{
  "crop_scale_min": 0.8,
  "fusion": "cross_attention",
  "nesterov": true,
  "orthogonalizer": "newton_schulz_5"
}
Rows from block 10 of the image encoder of a small model that answers yes/no questions on an image's attributes, named by matrix and row number. Each number is 500 + 50 x the weight over its row's rms, rounded and kept within 0 to 999. All counts start at 0. Numbers have three digits each.
Before each channel's rows are labels from the 100 images, of 14848, where the channel reaches its highest value: "strongest on" is what is common among them. Only what is clearly more common there than usual is listed. The data: procedural textures in two colours, tilted and lit. In brackets: how many of the 100.
# pw: pointwise conv (encoder.blocks.10.pw.weight, 256x256x1x1), inputs 0-255

strongest on: seen at a slant (93); fine scale (77)
pw.11:502400471569516509488500548459367515539521484482526523583483501608561586510586489527518448579522493549488548496517559534434548467493409506530399490443559456481556474497599449378502533509461450460477486465542419456536545473513445492567520527503525584499541523550499409467530499478525451456503515476560445543522481529601458468563547472455520463527413546495497560514444474442429470489431532508529406516461568484575556586547489554429434510486554461481440486518465573526593466544515505485500473527529530437554541532571488492498498470559519466505465545501474457549457402495522550516543505507498483437455540627458570403550436480408531453418489526527637485522392586566534527497496541546542461566502548584503513572533452485336445463503538615463449508418453540473491421581570487

strongest on: fine scale (68); rings (55)
pw.30:518474513490503547489564528442488456468523481542474432417578414526456497472483479463465616517549520439482480522488475486577541527560423539416538508515506390458568440539568481548438599508418495496459478450436422449499516482495468540546573536472510519432500353480578435491497485539475521448503603413521452447515409519546511514531464437561468476474361488527418537540491526547574463514526485527418609508525515458497481544478619510439427533494496464479496627597513439490543501527514464534514486490571524486573532475403504394401395512538451536464509569585494508553426517527458466547496469534482433462602504542573469512488390528469519473421463501547540502509440551503419570544520528527440501450573498516529429491576513504446464468469502476506579520514492452551413427608434415

strongest on: green (97); teal (93); pattern colour: green (50); ground colour: teal (48)
pw.142:472483495497515494536550461472426543482482532518536426512495499516592482617425471582481475542446496453450506478500534513498475497477449492529486477460490489438539538479483642528428500521467577466513505472492478597456493496523480584479419499453480527485495615499521527532523500475525498467433588468636505509508487575503499560578508417457469536527475522489533476540476477469575562449473502574569506411609495478536493395531484551512481545446423448512447533491475504474501540481576499440520529573418463394513466556533461421673418446509518534396515477612612468512585532496511520486420388482457427535561454564580460451523487426506479413575463520378469438371451507572573458493485533473490545413454421495457561478523562508575500573443560472517498498492504443512468465568554549

strongest on: striped (50)
pw.114:426512537490594470546463426507480580496554562540522561550515453461512456496453488515519521500455518510517508503519662493431438472486476593470550514491580453587559513499471456510502467582499493531514542555537490502548631550506618480505487455394614483533571552540636504523468486545643514396510466518564471529474492509461484461477445500484418527508495495596509502503480440486566472501458478489532381528512547427467492518403447479450468424484455514482545561510532501532549585524531497424599489413478513471530538442526533564449488531470500487534442467487512532433436432539524609578507483548436533531482553461524550516475455517468487443544523494633559463469465484572462437501498487506510410555558458349478443453612491447449441486417428502407488541492544472564466402505498547

strongest on: orange (100); white (64); pattern colour: orange (56); ground colour: orange (44)
pw.176:504503469487456408508508497558557491492447557465402404409441498535580496517577503584485536583469510481451463444543549517532537473505533483455524462557479551528496433490414501505500556528449493431542541594478427466578558512437466456443576487501489631485422579363467510515468559492533491497413462608506572438458380479439504503462531517459497493485522487525510494596529513519439472517547546432500499492501549455498631514541460479493514537475399560559467506534579593456540573529509524524416516467503453605480556564558461566504512516552453499457437496402557501458438494476483519577473604519495585520412490528476547420420482459524437500528458513526534524489402461481463398439496550453532515513459521589394435459472574488529517626497471596512590484490478526480601501468546520

strongest on: yellow (98); green (61); ground colour: yellow (61); pattern colour: green (39)
pw.67:407500511576509527533360467517325540565489497539482463502469479438522541480499483452532507493428477578507445497535555502445570511591437490495527476502554508447503531497473402425554508472513438578569500606489403523540545603450483557495570534512510484473535525493457516519515459531529555493538572511610514446524553511519456510508518505615504489577472502548514521479441473484491505470412566512434524504517447492588579430541597472467425405434473533541477425566468482452515410542477533459470460369491603472482566584554497514429571493481384509496485482444482592511508480509522440461522546454579547559580568469541466552581513467561520414466541552498549523542561520437427340471458539549534474526459527501487513476533514586557475442506439474488482402544516580479474514536501561

strongest on: brown (85); black (81); pattern colour: brown (44); ground colour: brown (41)
pw.92:514460480531491518476462513653409403500549533531490532445463520437571490500487493459507552483502448403434479493521561512472458468461452422446555517547517563423418571548431513534567501456479526444528433584568543530481475547518463449466469474458521478510446487559458527547490497493550542390449567490514612430485428505448479496485513615535438535565507532603531478502493511524510485498493436517424607582540494553541405531570509540462490451462579481445504566541581465529515471482413403477515450547482512604554437466594508437438437562515488430488565495516518510396611467436497497515540449630525425514549501464502492532470522481513571564465448498721420483509517466481502523482529579431472433479503536534529551522530503458467507500485472444472451527504485498463475474561628481

strongest on: rings (88)
pw.234:549450467383593460545539509487472484500479490540526439446487466445533463469514595553475405498678458519394546428456514473445430563529514475532433529517408586505561523529478379456519538492674462427513468492537539548515465558467488534471460489496443490509364498457465492451481432492445600565552445549474481509573577455572490510573543444441527561489548495445455444478557453562446432496508467518443644497506520550442482507551372499486488463486539563477487501495471483504536535590448548488498587441538505531514479465488584501529570613516507482501576595490443502567546478515504498531482606505470506515469563451567415450472508533489385538464531494471528458550474519447520438448495518432527428496575431484544536495483522532474496498461461533492512564577437493577515469517468577

strongest on: brown (98); green (64); ground colour: brown (49); pattern colour: brown (49)
pw.54:521458507483475476530625509469535479410488518531469432466487443442527457576527507496504471507464534460519517429399545530526471462451437451527439519436526488532531507470456340539453483555448535571479596535384538486514524517461489503478517499454571494517514558442446478473532656511582570532529483485414556488424495446560531524479486420512510476488495382569470507437443446469507512508536483435567500524473529444475452507412506490508519494499485438556617516356575524492517494446586562492508509383515577494510528413452472513475538456442367492531568496517492388524572474572484487485546518482549473506471475549406512444504444452541515403434528548400506512417463562533508574419457468527508495510499436483469495423540452549501437447498509382525475557584615493575507534520580547

strongest on: yellow (96); black (72); ground colour: yellow (50); pattern colour: yellow (46)
pw.125:484558472451457493548536525501406476541523578490456578405466455464395534472481530511511546551396520585500499482521419471471481500533519423499440559478490454496503493585478461494536531451445542467504441605537373489407509609388469455485502530451515529562485532475405504502496517480530469461449523465573531562468500558504437488497569520506479532567575432515549466546529477535500509454509530508476515461457536464586516530503560493527510432533462504602618458531576506401569505546460486511519485548495625401498513417365647506470469422414555457455508494480547501484534579458530495522546563516435497536469524454497449440484458456555461443485558561494462508543532522474473462482471563453464468445420369391542513503563404467526551636458466483533413451507472500488497586424525545

strongest on: seen at a slant (94); fine scale (68); rings (37); striped (31)
pw.220:532471606475580507489538466485506458523568470488592584436518463483463435582512537532642523518553440455497548499543467462476499451488470454510512587514543494550480479476588506528503475466565555463496537504418489469466607456594450558450502446525456527564531544576570434432476542467522613585528534496528396490522505492435546565504466444526469471490458530574480511536495497604537486487497519416415524591513559459509538491513561566524538529513525543498510524561465551411575381499478558526628514454498505566503503475493399486484575590398559459459472460394484495516483464598490478559480469572547508438465587557529475482507503478562478516485526536521476661507472479468491477541396556479477542462516456533470501621530564373410508513506503485535571461530412465534586492464487421

strongest on: white (76); blue (55); ground colour: white (52); pattern colour: blue (39)
pw.48:540513459488465541520610479627585518518462543516494418467535442475439488507472427564496501466481426431477413465550441511565350459487465430378477542478406507465509613475527569512462481497607496444457472498480413446382504540496508563398584492466488449541542531502493577517438586498442521515510503521552491529482491522549471468457474496491438537513525517493454490448579558496512468496465453490430506488438466508498551535481596484562523536510369449587518479487419469575561451489449442531451427587444637494469442556462560468470547515509498488536444531512543477443538449522542442504515520464472489487550509529493484482377426542532438530564491433573500473477462507468590543539491474462432525533395544535476522510428462517460479443607577515573482580499462558526503568388512399

strongest on: fine scale (61); black (51); grey (41); ground colour: grey (28)
pw.47:476473432469460396539463583645418448470479521425494534511572532466483505419510490504499583467520531452579532467479448485501444497466547442548459525525561563530525583518575444513479506492563470479505510538506470484448384381571531488518481406605425531564529465476563478468526481461507526484579517467429388508470432480443508514471488457588531482492520558458482439582470460489508490439497481498394510547486525518574442558502478487537475589479664447528465482476503446475560509568505562425494550458470539598433524486520386454490586511537476487487415401527500517485523477544488436468534489423531543608476524500480505542541620533541461534529546499534420567582474438400562458476494468458466530436530485525502474556473454511420454418428456526461488434463494632459518477591567506

strongest on: yellow (60); ground colour: yellow (31); pattern colour: yellow (29)
pw.14:653507507581588508506557491464386519508440516477501428551470578520500528527491530457557533489479506476451502411502353517518435527497593570500555541498475463547442459559489518529426449451565528470447526622509504449477481601461527494605473481476547567526503511518482515522393487503488426516534524465506587539545513445426473449494570586529599428553506409501512501445496488440469509495552531574497514460482461499489542561552460466505469564512495451531502477430560395495607550542435494525414475473507520460516566575404624485571424435463614570575537480523514528458568464446439504524510536532527534478520491488527635500469513478515532395450567450532527436461460458402476464546553493545482507497529491421489597495477427432547435500543474575558530480473574454557570463481461529

strongest on: green (99); orange (72); pattern colour: green (58); ground colour: green (41)
pw.81:478517550538514434476574494514477510492520471602411460450496524489461486553569417490459500526476424463537530512478443560473467434502449420452459502457541520417548497448519540408497515487414500542579561545459539444439532521477449432520506510447530524487570525508538585480519525528567459480537508479465575578525490490560523457487443565488473566612431527473501567481579455581573558474495626461614522508535530502458569504483562512473525429451482474516473488445470548551428485511592474502385407503530534487503502604573412510386501527352464565454506509506350567606515531541461520510436478511518507473495578572527510509554551490459448499534583513480518538562497473555470463483454377479527505476483571464425456413523483471517462492535453564406460534526532511435612459436561382

strongest on: rings (92)
pw.71:578486482477466538402450556523536445474497409470518456496497490546560431481547566513649538498464468433500551539520450455455495474436505588520519495550480531495508550475570502403517490490431447500497575534564450580476538633500439518403536460445519392520503499474513500560502459528562469456459445526561526612624484492526410542470437526541558519429493502484491573440547456547584525463490560530484469507474556449499480552519510471521617586489449479599575573480470537490582529411498468448527425577511500418497499577479522486519466550541496515493430612427477461521495486481432441411590538460530512556465531421462526526561485436570522571465464563468535463526411428524561575427597505502514513486520553528480427490635494449539556481495497501496534459593548404491419461482471543

strongest on: orange (92); red (91); ground colour: orange (51); pattern colour: red (50)
pw.185:545519492522435516407546519494462511535512522516466535439446531491527417539571451543582568586475511478446577524510391508564508460420415423426553547410536569547468452552513522569549533466524359486551518496487523486445464523556518464499584505526508515468574437470486426509469546560545439518512478428542526505529443390436511539555463533439495573505621528493454518554552558533431490525484554503425469486493549521525445587503506514544532513509642502547568545541508432473527485435481553450387407468516485529521577466487563460393545560510408461503533494510540512478545500456496497594452500539425516540538491467587466467495578447496547502577468594543349536513505444373493439537532521533446487517468564464436467418475572610497554392489465534546470538459450507471458482529517462

strongest on: white (82); grey (81); pattern colour: white (48); ground colour: grey (47)
pw.82:496419502472488496492534516504458387500537490606538557536532491471442495539526512466497539523463519475476535522493537468458523508471474525489489452442496450648458519471547450443518493527484527515570607487473461423537489471456531448553497586481599550470516565446541483498528481474447502456506454406462505503501450514532469586553495506416420515559448599536566502551456464509510577506459585537459436452524547539440382640533421468498561421544449579625429453516444500475534515488464444483574485558494521434531477406445464479420514487566504483523531479517550567455489617482576563473574396455551508469518504580459435485545470548569460520425365587430465527501488561490480537535509553433560612458413547478577427495509440509529502533485486484513478532506428481599502521584373474

strongest on: coarse scale (73); rays (55)
pw.59:542553487510440511537538446544499430475517443419553498489510460519581515465498496463549472494589563480501506545578519501497470567534433515513639479473563497534480545548472452632540500529455521485473505501540535428520507487470482461519533420489552495527533468485561583473485451563521553500504451511403525478589524566555550403486519506526491477460592505489467493443393443600480520402436464486444481529380539455517444453459607346553481560483535504538552535363535503425457371454517510481479485498472523529462492510476482527448344460454488500398570477472443515452406533504522463576477458463526491531448518470579417480479439468439486538486465526426533506501427452490542509556404584525419566519536552402544471483484535505520572514573495505451597507463632556463521493423471513

strongest on: white (70); black (43); ground colour: white (41); pattern colour: black (33)
pw.153:518531507524506557443496485476467445464567505536516543485542599516560512538530478532454518514434407509551551491439495498522510516464479501482588436553462497517470477559512534485614460464497535451482522543582455457544523450490488561465414508439588510464441477432434464528566405478467489502366501465600458544394511555519498575526509497431472484511511415456410554496515501491516497460502569447449440441473477517481565504550592431565503514480461483528533524441457508481541567516497566534436467553415629474482472628511563486554583506477432511548455464424453461643476569501471556492487508469484472565474526443465389500505570444401406528513427477492528488500557409515583487521552474499490417476501536542531544499421482650465491502483504450413496458626394511456449463632537467

strongest on: black (89); blue (68); pattern colour: black (60); ground colour: blue (45)
pw.213:513554535507540451510514495484575461473499505512528471394488497515474547482524525469536544510489591480497500494544591469513563478503500521433550470541558545474503473485422519466466548444475569487504503478572621385413497522498545496540391462496507427493568396456450503446395476473485459511463465567497519553476487558488506459553482454437524479488456481536450490540472447496551407528549480429616552621496488478516487515658443564566518657478569507475565466515507547449435426598473432542471513480474445488630457471549493509449521511517669455508556441476450421511592520596539512521498354540464500503416465553440536472477466477483519490476488491510413447574578486462553513474537473518520473484486496487523512358447498587486422434440505521511520518453431456532441424470516554

strongest on: coarse scale (81); plaid (48); checkered (36)
pw.128:586499420477566457519436505522528628541500529462480525583447546462468459398566399494517438513541481533493537397547478498496500517455548450520517468486450519554488554520446448557545490469513521519471532517562547505448618460503501457519483475486529511615517396505513477497418469467534498510557498388516501513562616481424471417482526581583495532500414495526448457410443417515500487552476514439552498440500476525480466531528469508542486513426525422457501528441506528552533495529548494533452526560423452436491441438490498541411497557502497435577480404518611477513389446479477680496508383565567587506516464475526451493451422479497457574460494451558544497455486408447585489415535532463477566470529519483587509569505453536411533537469572537432457583543543441519500424499504588

strongest on: seen at a slant (96); rings (28)
pw.150:429506517488465494520591576550460462562558557491519522592468478463511546475488461562469491485437435499602509465472455504495457463428519487474465525476466540441488522492450409489509639576430568474520557485474506526449516378535528474454536401570423465506575470473537515508469524585530447428522565451424490537395521601523501541486451535523574403555532562432484492557503492480519594471567465496579580540460525495451563438471521442422457496551458454509459516608437546519470516482537566498484426566526474409449565557499498468518463510511530580601515431437472514468536445621506484439446434535534421465577560475509573498514534473614479444470493504567497601430542449440475546526563508492456486439426502494542481492459450458668544478468477432501546491552508477563422538518471419

strongest on: fine scale (68); seen at a slant (67); honeycomb (39)
pw.89:454397434560483608546450460497512524562489505431518575558490427461532513497584565546393583480512532578544582525582518538531531515468504488438541450577419498440565412493472452511571591398486458503528482457490552438543524460526425458569432482456474544533506522606555470449564487558481474465442373565483505523516488437458474514456543521529484509578598532532459473457539433484449485536522464413495405505480467514555445600506514603396508524537412527463448403453459481487469496424536419567452474455548494542450501455458524484462615577461481505508412524477511487526550510447483530517458547472568495480498463545500475387483569462550557511496497491524497484454479485526396468462541427534593579545570580414547526533476479479517407459580508414487439517506422495487439491439570515

strongest on: coarse scale (60); triangles (38); checkered (30)
pw.39:548538458488460471483520430539491487516512545519562490553450556601459439572493478518550528463529465500479569445562564491404562549505487558532464571543476490462438572522551519514547471496537548410560488516563488495527515514464460452515531498521397447539465512553508501587456448510534523528511467487549479463559426451381372398513508508541467424559552579454561482569457558533495508474544438501602435476482444466472462526490510523525460493524521472548409547501548461594519555518547445471449462539427425453526424437465551459502491505429456447546389475463601525520443450537512453409567537497556528453579467453410496485493510519501441519490545460514496482541441553391474479527435412489459431572525443590546533459359592476415510585417460498463452486493521511317528500585478456

strongest on: black (63); teal (55); blue (52); pattern colour: black (38)
pw.0:475390467482466478465550566551497492480458494549525506510446512441482465531534545421522393540518530461520551470541400642444495483514442471488461455433513568418613396603568590563513575418553503489527529519441588447525484534435471457480503456574414545435534501516546443526473440520499532505528468566508485512530437481518476481506521514490491475520501465518532514519504512499569489489456525527502476481506481485479515376448492472584528431506470555495407532633526484377461500548487542428416415518482527440513366482440457514461509420514540483476530512496513464494443515426616590462538482546486540578445483524514469438524534490553540584520427353500621502487529498510463436554519460501532568647439574532497504559496451492452593496479585514504504524529505556484526456443459379

strongest on: striped (50)
pw.207:569583577548556547491475517462494528501501495469433557483485536550529446500470576553492522467544362517434562523474480367507580460423393498584422506509458544532484524434530566615467487469520539474555473516438472529486588491522457520485559518523517499449517443494528575516477470542516425443514567483489478552565506626527494491587464504475533445457577585497599471507522497552498473465491504477566513462496467533456479498561504412633467489443477429523505429569519373529407503424528491451490483508563557513480482578521490479463560513474607671625533453549526516570510386552531508497473454451484531517485498436562467435512447543583521443576415588489419490445428521547485450576492516492438448515554513431482457579514524543479419508495508539494495568572519509421465530486522475

strongest on: wood (89); coarse scale (75)
pw.145:425505500447502500515428517462503422415468483573521421440518535566582498532533539523542532490510503552468540546635469375527536567495461516502563528573457490537568508451565465548510458478504519434497557418454506517462572468471494540459489519504531501459503498452431564410507441514532536504500504608505463434467388544575481457434417517472526480483530470514441553378386492459486441479413517551495501482519503492421454529624442412573450500443486547521506450475540593467496568486481391495534544458467475535526504460538545400559515443569494451515565438531513494506556437434552471560499426473491601511488545463352499495501478462488540477501458451518493383468512572530514524535496524573561421499579486483562465542491549451422377518483446444463507559640403545422516497507555498

strongest on: orange (100); yellow (92); ground colour: orange (53); pattern colour: yellow (50)
pw.101:621512488492546472479513546517497496542482448508517471514489481483499453481461518497564460497490549519547473436442459459427663446531506462501437531576484505606483495454577526452460568482378435516588585418472395519456536580498544553491585541482501604533503540521466470443531637536468538482566424429474564525446555431471540434522500453511536497445439463509537560491557508521487573550466489534440475465468533457601436468537454488498565544480476570392605502394530464418473536428481589569475437483530507463577393533470419447494510513481535453467520496507504613509499529517550471471457581525457520557435571470556501467461483547547565483461501500616348530438545526461512445483577462570549391422486446534437541534483515493498498525548504492561479469532536525561460496545519458

strongest on: yellow (100); orange (99); ground colour: orange (52); pattern colour: yellow (52)
pw.218:674511521532485486477449455469574533503462517476486475462473479460424481456480534558545478449469404535447479483437538578477435468435501492522540497631585535584599550480463585476464614486496468531423456360466505479449516549490408360476482478500554676431478556494479519539471525495481539495503422542457528505553415539520520576424503545517488437412459446465540538536437532496495470502528512517341530450500481476412372468515432467536510464455529375464486522461455445381521465523502489506512519525448417499403580486514490544491547501523488479528516458555582597471533559521506440481484570535503457479488476587509458475553537436489517484503521514479499522493587528552440519534501546470521450497467505554440518534434415399484498535569485491556478414540428509492516510496476551

strongest on: rings (100)
pw.242:436447491539485445493491567546500459483548456598512497450483470457538596422475422537505582454520543497400492454587439490479484456535455515572465528506520511439531447469454570458531577489527530484491500488456485499516471476546539428493462549481518486509519450415466406515612505517563477576484474570461526522442510479493496473531533499568542478545446470451536466458495509472564549522549469496581477446463568449520513489457471499519560516342474387476444503477532512454517464520571467420481540476571529511586449545414423463474483532497409441492511591448445575360544466498508541490601508497493423447466549386504484526511471542482425508567484479464473418525385575497520514436554497635476541476445487509428401467447526532442532571472574520474520470276508511522454571439477456

strongest on: coarse scale (76); cloudy (57)
pw.35:527494479377529538547523516574548620520521577505506530562561476462597528513508479583579465541559541493524526552579516409501519516517471477434590494486505556559614478619521500519511458531492544511503621446525458601561497445513519488590537425557423461441453400408482539592518469480511445488554609499441515458541443511569578553530482490495614497482553494531439528423563524530429583515508509455466511450462541462500551479463498482546515479395446383541524495415553446433546516429510519508478513439486561469471518432504402438443499429518512480538516512462558531459503590407463561639502563558458524472491497459535503462542595637464459506518477469480505489521541539476503570493508537466470547503521479531576526438493527566533664468540548510528485515475539449518529496507479534

strongest on: fine scale (72); crumpled (70); rings (30)
pw.209:432512558494604526562480484508548427453454525483497480572496518570459445401476529443465504423501499457415444550466382564541500540486525509493516598476393502432578546520580507458477489478483515522440456499472569535526474489505539564496511498538469478553623454476466519389615504494522481522532527470588481564479546558559454516537516562519559475587510410560545448533519546488449538563536541494478442519496423564508457537508517543516473546496509499506466516461545544517477417424499485475549416515540461517567533570430507518539452471649479500456527514424499455622431503497486500394526401619622465474486467448506565441503463548544442484543494557552527491424496572462442465446481464430569483491621558536559448453505542572491528537358483480472518498526460536534523378588530461

strongest on: seen at a slant (72); cloudy (56)
pw.160:464508521557473458547506446652507463517502485540455507528452544475480558493509411443506506621445507509544522424449499439549527527474453411443488522497529512544538473528507496515439524466580447494470497511481516476526460548422418499541601510547560594510454506481493432483487445529508432468446481344532516403606469601592512453575469503450490541490480489495483482558454413468470485513497481457492422452598465454476666547492476568492477463519555498497472458482462525500475384598471497527547510554499417511547521490569460493383532471454629485516446424430410464400518520410485501521501506474515399525554461430478409456482548469456505456501487542438581524486483495449560434521520448438537459503521497513456445400521500375439585441577537529592486533504440478509520466558487446

strongest on: coarse scale (81); checkered (33)
pw.121:486500550486488515503499457540482433529479477565516503709471517588541440480638503483466532515396491537491477522587578477463549456435519479488430532467463538383579472512454627546468483497541468505420436485529415517410466545583516490514402467509614511495448492441522551494434437532578458517441382473487528491530564457531488511510481519427432415594466510562506434483674496482585583425476542552453475575501514457472530471456521565507538557487498461494532512522464453470512538494473570571510498465477475493444504546439470529454457470457475546523514487504517508451476534540465504514494423467514568607522527497505471470476530521444498436495441453486562525457445499485471536534465490512565448450463495438493498464460475459559643454418706477496507461518505483543503494569536444

strongest on: coarse scale (70); spotted (41); dotted (40)
pw.78:529515432540459529610495408500487508486529562439494485507412482457512591600410437554540530493513493498448539388449565430581449466467535499528531491502454440515481502584486492433521458470537438464558520488523509640478408476458522410483490622408449557536616550558522491531496562545474551553492541457508414447531415439501406593507521517526456467537455566530601553579480560559399493497547504437582457469474569418496452500452520506361399470542449467455455584532493541550530510454514560442423356557531446475509481516477429618443531456534502528403475474445430479480530509597486534480501557467519459526485498486496516528503499509534487418593484535479529426535560474459498492505458523445401437496542540556550479484496540525468527549492502482406547483494516511524491486494496559

strongest on: green (100); orange (59); ground colour: green (57); pattern colour: green (43)
pw.85:504466474504581503485454570446517525456567491467503527518472574505498477525477573551610443521525479444461533433416407492458501520520496452493547475461552566485505495577436534668574533439541544530482442474500384538538525482469536563520570478545463587603560516356531409549497475627573433522515572535440497575440506550498534593639482457435511473477494433504529528486522404567448479521415530484559395465562475533436457492494494495540505452451509533532524488460565572459498482504436484443504569511543512412480540515502546445563553477479506460526517460489538512553539490430509467599463501481440549444419394480503412494541503486496588477501644526406462543469434479435527549500483480510471489486512508447526486492497539470490395589443525510489459519512502514496515410576485630

strongest on: rings (100)
pw.235:462481493563569459505556462598458530471455397467553518484572475461487540555469419551498523445511486379476413523465548514566464602485572539494536500510430503530462511497465566477518449435601563504514511494438480551477496492557515526374630532476404475495460545555456570495488526452550454566512420452478542484592454551540491482529499569572555517513534437444440582521467505537441561437654515596551539488487527534500421559419467412466516547503473506498436548486522593411521532521416538418433510460480440491526415450578539397457522498399485557519560545467447520491503459449537638523538550541458543465477537418436495463442560408468522457496428487464520538530506520594540495521432472442492468411525464503529498522402499512517510512457576546419442479468444485472551482492521535

strongest on: striped (66)
pw.33:463443406423553510509520515477482505464548579570463413531436463559507543481514478488522471403400550484501470569513511520472503466504537506594512561477490536470450508533556457531540552528621504513479547415498458547412408493584546536458621508576596523498513637487442500465457502576605579553487468520577448515504535556438460470552503537468538480509575520513470533579406569518524517534601472468571423452522457498416527432408508499473495564476448525453441500471498473471532488463540511480577535492533465493489514553550482526436469507501398537436541444427551522464536540573487434465431480535477457531478547490457428604508486516511497536413527576608463477537458609545454591490478538583579515567500418537469484461639529523543547505472454444514542509420581420461469531492460415

strongest on: green (99); blue (88); pattern colour: green (57); ground colour: blue (50)
pw.188:495415490531534504591524525481413493528422553436509405435528575558530516544412457485452422558455518503436474606524561503578585424597439482535450482437491475463485508570454567467503540583474508474451460561553422477482508523514497557498484525493517418429528437548477546489521505543504502416579435532642495485558578467403556458509467546491496566429601533497486522543513459466500539491536479420503462474561441506502472481577529562531469570510550526563510524461433489518619438560487461532450521496571430501509510477588549517411557388460634504466480418466534508524507475596513569541479453484422588509426494419418527512494506542504572536562550472455500494514460497417562530390524501562470558515471602531487527527478556469505547523466549479492505624589551480530516484429435471

strongest on: black (75); pattern colour: black (48); orange (44); ground colour: orange (28)
pw.77:499485654462518500497481558502466520413514471501480520429432670482541416468548554490461468547440406557634551501488460480456545602515558433433490573520575479470521459422497498548415469468558403452512361550540524511467471583455466543537500527479476508507491495486555501571518557476519396430550437479510552425452384504475442529486544507434537477440527469532526491566484448488420518511542473545511466495493457529512504514564433511510464501500420461422442523499443433517530461506481536472500536511468549457545544572537547419515402619529538474555501476471522436377511547571466407514477481474570466524458476448477417520491452490502552435463532469564512360525449469496481512508507473547400444503605530605500598523504471462461483475510497485535469528473413504448498460454399442

strongest on: fine scale (78); seen at a slant (65); scaly (40)
pw.215:467541498470505435463497444522521596479538398579494519458392450506529482479535516536478517531583441549517477518501499469586559508510518485469517574495497450532525365533506567522488461611464456504463609562454551423567439490485518552437449489500499465553571541502500438589572408568493540541515489519537502496463471521503462500421455555493520499589464487511509542427501492506578471568551412488466482511478561468547521498484458603441531482482478456496562463503410512456572547499415535488562545495496469612497542447439408510526469410562479509571466618405512484512453479397462417516451454586433516411563461473513593468504579606430469502549564512523504447453528436494505489568620500541524503465358574517489527561474471543555424571564501574435506467562508473448404484485518436

strongest on: white (65); fine scale (65); ground colour: white (36); pattern colour: white (29)
pw.162:522468538603555528543401464520435571534493349508471514420431516518447668478488495405499487504518500547560440489520519461617543492492504505500507461465602388564523522504522632550407429513479460517477502538457485587418465544500473499511468597478591494484435501448518519440449455488593449512534483500502487465455500459479409563532484510467445446481445484517448419607569487546542579498439502420564455539526544484511491539514452522543487465512538441498508506469538510579492528570527495518541495461552543530506448503425549461539520468449487515477428489541467477430435566583455530448536596485484560488448524430500612562474566545526491475539550535465466448535514459597542461479527548509439461507497525519498349432497399525618490490583449411496531562432454482553415479479499457

strongest on: rings (100)
pw.214:543426428483437513522540469510590509473420453565534507468489427425545528513505485516522479467515488479527480473523499542521429554475470533468494469460570501516535460486443485392477474462470547450547505480536520551431481512482581430457529593488607376520504468486608433569516441585468540563495526417540496538532487555508436433509620483613453576473529453555588574422518588559438583496651537487459480527499439543483512512512484554362616518439491511549504537500467435495488485563503450481460567525486531470433487522446461432448409487449546488447533496623542444537476477480465510537491486571491479524472533468459451599512501518457486546498583593499505564541477536477460478502440531612384530496487462445548589449474479508433447474468497527476448366443476463479490578429565432

strongest on: yellow (58); blue (48); rings (33); pattern colour: yellow (30)
pw.58:479442546477552573516529535512450473535435582357497559517544542494395527521438575399426531515434477578429505476573529417523541456566508493525465480457523512478577535549418463452544516473522500571572575438543420520473503536445476408451531483500533506456439525490436508362551500475427525501535485476563402409597478518588447506450585519521510587509437511485493509430507518541471512532420468493521398583509442500533508553500587546439427568505502472474470508430587545527487428525560434523454550497522507536494573496415428441552445579583600424536435579538522552543445495460551553509541519439575442507536493511498490527457590532542490415525544520503434539501540486603530508563498501577497525539520520486403498548395535509526374476511456420497530534510523543459474501522492560

strongest on: yellow (72); orange (59); ground colour: yellow (37); pattern colour: yellow (35)
pw.131:515485519462447549463427507455435425520498504578479488533515467501442558479491521495521479406493497589515459452485463504489409491507452517547445590523437426563423450445478500531452470496480486417546461470468453456470475499447510453460515503532497529521482355535477591454437585501443537472422531536527543411465489572459433432549502577416542495494400468506579554382560425549566473536483502499560538499484536488517501428459450547460577516416506584552495522432420516505489567442497503511413550425507554505616508399431486452478476411520493506431504460454647573518394464559495586475515544550576506443538427521545541443577565517587514518546484537530439469455440518552520548451479580474534412492536499373502532531494635517522455479516618512500495482463566551484535496517507464

strongest on: brown (100); orange (92); ground colour: brown (61); pattern colour: orange (58)
pw.22:509443488453458559493500434466435475445540499501507548425507438528466509589487516635508425503486495548499567531565474507421516522468514431436478568492533498491592500470431487481461532504541393488437482478505492561500469451520495503412519481509424424495541564439510461505477531456507480473507434486455451521523465537542507480479493477469451610458545444579416564501496467457505502526467419492452581529633506461466444544494490458520385519478639427534467444548569471526493454541497508516599482520534514549574604517446493491390512440505493607433458479467474549464449495508556477455416486564512564538503422486389516459455538506472498443515469524510457485560499498416465420462461487528477717450593484528498522563476547521471548511454498628361393529462469548578479570485503462